A small masked image model, trained from scratch.
Model: 15.2M parameters, 64-pixel images, arch vit, norm rmsnorm, activation gelu, patch size [8, 8], layers 8, width 384.
Training: 10100 steps, batches of 256.
Data: trained on histories of elementary cellular automata, time running down, 147500 training examples.
Rows from block 3, named by matrix and row number. Rows with one number belong to one attention dimension. Each number is 500 + 40 x the weight over its row's rms, rounded and kept within 0 to 999. All counts start at 0. Numbers have three digits each. After the name is the row's rms in percent of the matrix's.
# q: attention query, key and value (stacked) (model.blocks.3.attn.qkv.weight, 1152x384, the q third), inputs 240-287
# k: attention query, key and value (stacked) (model.blocks.3.attn.qkv.weight, 1152x384, the k third), inputs 240-287
q.124 110:503492491490486449508523501509627514509548404498510444501548470535476554519642471533445551487490488517511497493537558501455501490534433559580493
k.124 098:485468633502489449442499500450490469496519463572483490542470433527535494521537427512490456473489564466501529480498518546495456500490529476488501
q.125 116:424524504500509517480528490531433460515430491584499476487550505537456514496581614515467501565495551435499535460436487498495508526475501498494641
k.125 108:495471503492527525582498553518493499500469500583516460501521508479477505512450498472596479512497557543494514493517506566468488488405462575503504
q.126 110:491509505494518483495604550509483529504519504393477520539519501480466358433538465520503495509390491485521511483459437492503472500503516625497522
k.126 111:499475505483498467487538502490565538508516486477412493570502573520499502500572489514468481507498499526504476521437480495498413495529506527559505
q.127 139:535460502509499488526538418567559501494541508414489505520507534434503527468561478498555508415520497496544405481499414504505461433500497521500513
k.127 124:503506514473490504447582484528533545503496497475490501475497490496518513499498512492468444445482562412490491459485507498513501548433556443359499
q.128 079:509411447488465586621500477405503523538457464501476503435496483511493386479497473499470501484518505418501575474488508512460542506470510595595496
k.128 077:500476445510545564555490496487505498537460586615562498523477569513499505495470564515413472504490547498487505556498500536446586500492507511532508
q.129 103:595502501532498511537532452482513489508579511604564593518493563446498510562464482506500493506513502501519509525513530471410414450500466537511503
k.129 125:471494501550580538419470492412500455560539499543536522500505547529487511497483532551474500517473501402467489503487501499485517502565508473530505
q.130 119:466448554502501488473577389557488491447534466653493541519494517500500448505482512452506479509533528473482490545497462457541505408506514377523487
k.130 106:501471500420509424501458457493453499433499515481499521454505455501507514500491508514467490568508497523482501509465496499572567452502497491503500
q.131 118:558514524460463508509505506494623500526486520500574474492501488517498558509480462606517503454509494518536544560542513535468493477499494495549508
k.131 099:569570489471513556570514586544528545403519503455506472513522470498472517493470488502568469480500503493505501478567501429557462491472439537508501
q.132 082:519512497405420508484518472489431518523465429439499576541458487498498517500478492500484480598498485536577545458496526528508445390511559512500482
k.132 089:456485505492474478500492515489486517504492509503544498514495534538424503502515520503523502503498503514504560511530428463543524468524570548502507
q.133 092:470515584450510471500518469489467532416493530589506529441560507460572507504559521397501497483368549514529488536508481456489503384522418509478520
k.133 074:483501479548493526469525408480453518505501504525496568503513474497518501365525467492392491475501525486513448514447484499469525462479515450528466
q.134 096:678530600517491540527515503499549506522506499412479505510454435522553576530489535503486518420513412495504501547488508521500510573504459487495500
k.134 089:566579547523537504442513576458524540547542562395546516498506477555455516489495500445570522397497471502509498501509500510526458577503446493506523
q.135 085:473500571447498502508534573499452518560432494555535610500507493525470436458531532559569459475563487583580500577399509464497443467483446502452520
k.135 074:555519580500420500474468554544500550488537442460594500500431425510477509521514522518521489521551509476488501532498570460543416531473500491546507
q.136 089:511504534495486511495493488432538527491498469501521476467470510519508519485512499441461494489429454514591474503516465585494476494465482570444500
k.136 080:557500542611486409521567477496501505484499569492475483508558420457510510469535498449517507481510520464576505514559436489503472422498497490472501
q.137 093:500496525515501434502590501534497422489548549552511520522406526511499510507516520518550376489498512500492516499491474492526478500457472455495498
k.137 070:499492538488455485451489500547451480487544457505476524564481464561484516477478484483463502560501458499501434518479480501571520519512497486419506
q.138 104:504519502466503511538484537535554564490455587473474563461473507502485553492538498497443426501502429506509614481539519480528500604561503516511469
k.138 106:526501501477500524500498557489488534525389462473457481484526504520452494506493453502545509567468475523448607585502570501579544505503512481499503
q.139 117:531524548504506500595485519485504469546494512469516502516517521522481499494453512519470503414523510501478484499510553514520452525503500489500515
k.139 119:534483544519535555488530499484556534530544507501499520511513481563487553480497501493498488491500549458501443521500497456499481498497465488478500
q.140 085:493493501500483497578400533510507486487506548490510494486505494491440515556549464487511497459418506485491504515545546495479505514500490504519482
k.140 085:525528613457503477577500536515474507526442515505500517515596528484498498533506444441552444524416490528511590461516555582502526537421499489488520
q.141 093:503518490493502538501478447533496467487574525590512498487505472491507504503515602509517536543541518500432466510510533419350502510511533478503613
k.141 086:434501503616516506508472446430480491522494525682543548470495518532477498493457637580466503457459500500517484509526482491489539451457561472508508
q.142 108:503500504464496533530553478501572520478499486497453540481491438481503470449501503470420549496527501487508488482447482501519561456465432520503570
k.142 082:482425462513512481508499500460535501496522502473523461497476499532581512456496590438436523498508426495540487497458461510491600501449532463468531
q.143 094:519521512525560484539477503474466455480496528475486429519511476443481529437501536517462491440453537561549493509498520503518450507482478478486506
k.143 080:485483504482506482510579574471494557533498492414551448501572440557528485502501467470471518539472398499520515494526498502489414500495509498471501
q.144 102:566430499600511479487518482502533426500542483505489520506517492504497494515531499500517447495502457501496445469445535575527415487522593514499470
k.144 091:561496490511486468378463495517399441481558487483513521458468477492548502564498494475537463494499490489477496502530445536475549500490489530545437
q.145 104:502551495538471491495468531554500493526520506441487462513564487500497529554413533529565520499520490420476480502454500521602489556554499506503496
k.145 117:545470562461502474506465509522544428462507530493489496474479497458518487528501504508505576484513441499503506487499397499535487518520482532474498
q.146 113:479477478453542483518592515482496513601468499492524517461494489546506522503417418500504601488490498534498529518470500504475425492508481484495431
k.146 090:488551516473471459514472492573500514503493504518569442587493465431492475499403509522465554465533506522528530469585463488482452492458500564480513
q.147 088:478480495464520445431594464524498503539489492486529516491503566433500515509506479397395487506500573505570535501473498426521387535535511504439471
k.147 080:488508498493503503541553552520471466529522460573499499463562562486461496481498367490487566529498499560557539584520537505523420426533450499527479
q.148 100:438424514530479504525508489427466513525487494460501486488437413502523558512438582479491491488498480589529443499510504555502480508470468552501493
k.148 084:465515495512498478477504501459439476500546492486505503536499480496498533389500627555494598531601515526519488497494476523535513580492453431473507
q.149 088:410477501450473525513466527505512503499490512454486375519506453550460502432430564442531487481496456495450498510501495513515504483490503511439498
k.149 085:484484481448493483500499509499527485475499547496449517498500431550488467497493538506493500439511489499492505537501458613499502519531480553538512
q.150 107:498538511502536474483482498541500460510491478510446491531537454479501495496522520465492440512506489545507458545531452550566480547456413465454512
k.150 099:515560562513466483470523547496538554504526553463497499505460275424518470409500519487464515488500501470400493519464496497498512506503475490493486
q.151 116:445507490442495575466493472489513619546496475476486499445495580497499498502500496516524601489560461511516551456516489480418457529548446501420516
k.151 088:464494497472504503495496450506522496465470527480454471446439636523571471493501494552519526430506478499470495478545471503496479404565546517500516
q.152 087:515503555547454452505504557500501410484497518491556502562537502537502522499499598509518506537574589484488500512513549547505499547481426514524483
k.152 073:519538503513538474510501502536500498451550500470508467508467469517563504510498552507469507517463500504502504541482525492532404508449475499496502
q.153 112:524510493422584504511555503485557499523460537485505516495506475458550521491566550438460422368503458619589468525494489479614493554517489498548405
k.153 096:608503500486495543496496511534608571498498514380544522471515451491484552457548444375507476479510510532521483494492495492537460468508459486484497
q.154 086:501501502503425335543378512513526486513469521413483454555443513540447468513580500544555485401539509489467509518507655521556497517541530504501529
k.154 094:533571545420501538595519532548582511473479501474531501552518438473542494506435438408496500454481531557462518519498544507580485537514533499483468
q.155 091:524492525384517484498558527472516464509501538484552495496504472533507497515528472473480499489487467497566476422519390558560469467485550465501506
k.155 080:486550507566347474496545555526538542507455578427565477529504472515428565415583482460507490502508483548521545500505500480493531494477502510478525
q.156 095:512500513514534559460547435561467475570516447496487510497476541500521508588549532487495521519494479584504541501521489502561478414492501465487510
k.156 088:478549495634507525428544523568496479489504526420539555498514497527481493513560467502499488494494507503488486507526506473538477502479506497509491
q.157 099:484456490483540499428517496488495542501499422501442520489441439528507521466481495483481503471500473574517548512497404517509508509507463474510533
k.157 080:428501506498494465439526411477510525482415504498508528584510492451485468407501515507527399479502486467466440527505500467523506501493500503503545
q.158 102:520561491524501444536497575499490512505523504561551502530523561501503472458551499607577463534470499449495609520499503486533530500547617478491502
k.158 083:510495495480488503526409556616463558474489412490496501533542522424497456590526498502504444494497501500479550536498496503497484493498482496491509
q.159 091:502476508533551486393592514469499490503502476502565507547511517516579537508502456500508451542469486560505502571512498507526499388495514495477490
k.159 079:465488526601472518363503466480390388492486501499440559481458488445520532412470507509494485501473548533519461483488473488491475503470596498412479
q.160 130:452525495479479554498579504537521500500509490481504555557534485545466512448573467499464516499503498586509479545454652463486494534542496511480494
k.160 124:497492476455475555494532508543491419433477474499475600428515485479525504525607439501531520495481504519493455560492538466422418500502499518507486
q.161 110:533505496494499462508483502523492589507495513503518529499491510512502537503532551484508521505489516482493538477449522512480421575528506527507485
k.161 132:488498459458493460504501515521503552459497503506525495481510488544574529450488574497528477475507500468474507501511543499497411560540514505544506
q.162 119:441418454503480459487482505495505538498488485488555446501525449526536501402453498487492474489527500500500510511499520517500498465469500495518534
k.162 115:447479502477478452442487522498517484526482500486511471555499444519516448480478486445512472495532476569511524505549493499462520426502559505493523
q.163 126:490457504521504499501456438487544505497501444489530522487498497481552482485450519549453484531496528513488506492443479506518460555471494580500518
k.163 122:506506522472515511503500515470502533430496440500492506508490481500440492508455520509504492521535542500494503509466477480476476501494473498542493
q.164 123:612485500478386501479567469483485504490393518543528508501488611486561496463451561510589485513498503531514537440544605532500532484529505474470504
k.164 115:597480516495461503534534510482459444456454473435578494501548536515568455539487522509555504481517514512507546455472516490502510489469480541579550
q.165 120:548495483454504527505484454601542529494539455536502523499417501508414526497481514531504464491440524526535527534466525484504570514464500612510480
k.165 113:489480498545488496499465473526501509500521493461473495517493491523410529504546500491504467442503528543482505548521468500555566504446545534494445
q.166 133:562508564499501631500529480520482480526500507516504551495531470492524502487436489507516528504452440579515446448502526501614493522482477484538457
k.166 122:611465508475500506427575524492456452533512504482468539488583497502503489566437444517505466529484488517530482504507572481552475519541481491533461
q.167 117:575488477482410435488504501511483509504506480491490537553548517504496494501447478485585443511478484563570401574554575524488481391493452499552511
k.167 113:532459498473480536474482510512555475488589479497514513482583562501528425555470499475486479495528490501483458523505561538525517509483508498549491
q.168 118:562497502471540511526518487515430454452458487492452500496513494473593487515385500500526540515503554495440546464490444507524517400494478495497515
k.168 125:567466559488486501488519498535477537514462519473491491503503514493638499534388530490504528506500502463512530468511499475508480491521512519466501
q.169 133:506514471513484484479482487510516495461490456581582458503498501531538356524532485462560499518565498508478523501458496547494469552498523507524510
k.169 141:504524454504397480441499504547500469500473489485561442474464476584602481463533492492572486606529466528416501516477548557507512571562486483485497
q.170 116:524537492498460580517504537499509443548476495523501407521503556531497497458487473488453500503454420520502334419494508500501501490496500420510545
k.170 117:550527512492498517548514500462504502492501500506502443538502518528522485452542503444430510520528497445443396469473537562492456429479500485479498
q.171 115:539435499431495497562507488530476495503504542540503470498466502524537540497418484597485559469483448422513515493491529470569462463512501593516541
k.171 135:574517526434493462500588407578459477523478509543505518482443503502632511480496486533491504457428467457537554488491544436518498484496503546478538
q.172 121:516418479501522501487497486505596472396495506530523415452471491546565446504484462436506504492555510499481501473484524594449414511502466471523549
k.172 112:495426498492460511563385477499493508489462544534497536482500512585496487503518587492489489540508496500500488497497504544496392502501499453514522
q.173 118:525468535472524489578507539386493456495504494508469496543517503510449500530500489511500465512539497557510467532553525411503389448512521482529515
k.173 132:552508501535562407596482527466497414490500499557482512508574549494494514504543475472483443507551508538474521493532543498364460510562499500630497
q.174 132:467490483497506497537482516497480549474484474494497486495487502545516533508459649449471557463526548512490516482377486514523437496462494478501500
k.174 128:495492475512500482534485495465499533471482501502498501491428567474499497495542675497536537445487535499508516474408385436490473568501521574475522
q.175 136:424485550478593506486412434533496530507506504466500524578511457502451506456473460525491546480499497571459606599525499495519511497466498527554502
k.175 148:490562513497453498403508467496474516593473530476500536495475496510504568411508507498517485403335507506502574523508544500506503462498500472505510
q.176 127:545463514462507500600502523506607527484508496515539500438539412509532549570518508497558487477499641488627497433559482473470442443471501528445540
k.176 129:521512498502496441521456513407554523500462593524512493451494509526590585512500477425530525503493536543551456424526466494391402424436492548489547
q.177 112:518523527523528481500589500491505506538491440536510541494439435542521499513503510505530523493494539464497503488498501536461504460475456457514504
k.177 130:527506482502576502502534512491514497533507500452580515524493483550494518579493642568500567478502526477498427485473499508522525465502497447476493
q.178 115:521489406471524479497488526495489497548513497463473521474521479497469490436593434480528395409415434633552541501509537483463364607500497645529488
k.178 121:501510379540531420527506533499499449484507499503562574514627450503477500533517499501535447506515489502516490495524444426498416490513505578524427
q.179 128:482482520552485483519510497503437470490503496537610518557461499559484510436493487520516430506494445501472498489498482499475461499503504506632467
k.179 122:554595397535453518504504376492500447500483503515482486502425489472500452450474458507506500530498416522474534461514556490498424491474509485500489
q.180 109:430474512596554533493476521506488508499461505500502451568483485444477501465518455542497548477520505505542500405490594500444482501502521513514490
k.180 131:489481513509532488445479536508396558567464435484493480506455473454536498541521496483428504493530525460487488447488566487505518499507513498426485
q.181 124:489565582505500496489461553443374487487525500457526495501468501468494463479525493386459551500384463535487519458411494530575500514440453521510487
k.181 124:505499557528483504495450501501390493496509501479502502509435511495496449486490552465499503478372473522509500489435473628578373502386495491484508
q.182 105:512438642472505521500465563394455471484506556499458448478518478498569582525538476510486509437517512454468478539557500480498450421535481528528529
k.182 132:568495539482494483494500525471479497465471548524456495486554589498512505502504487458504563485503508500501490519540455506488471461501478511527571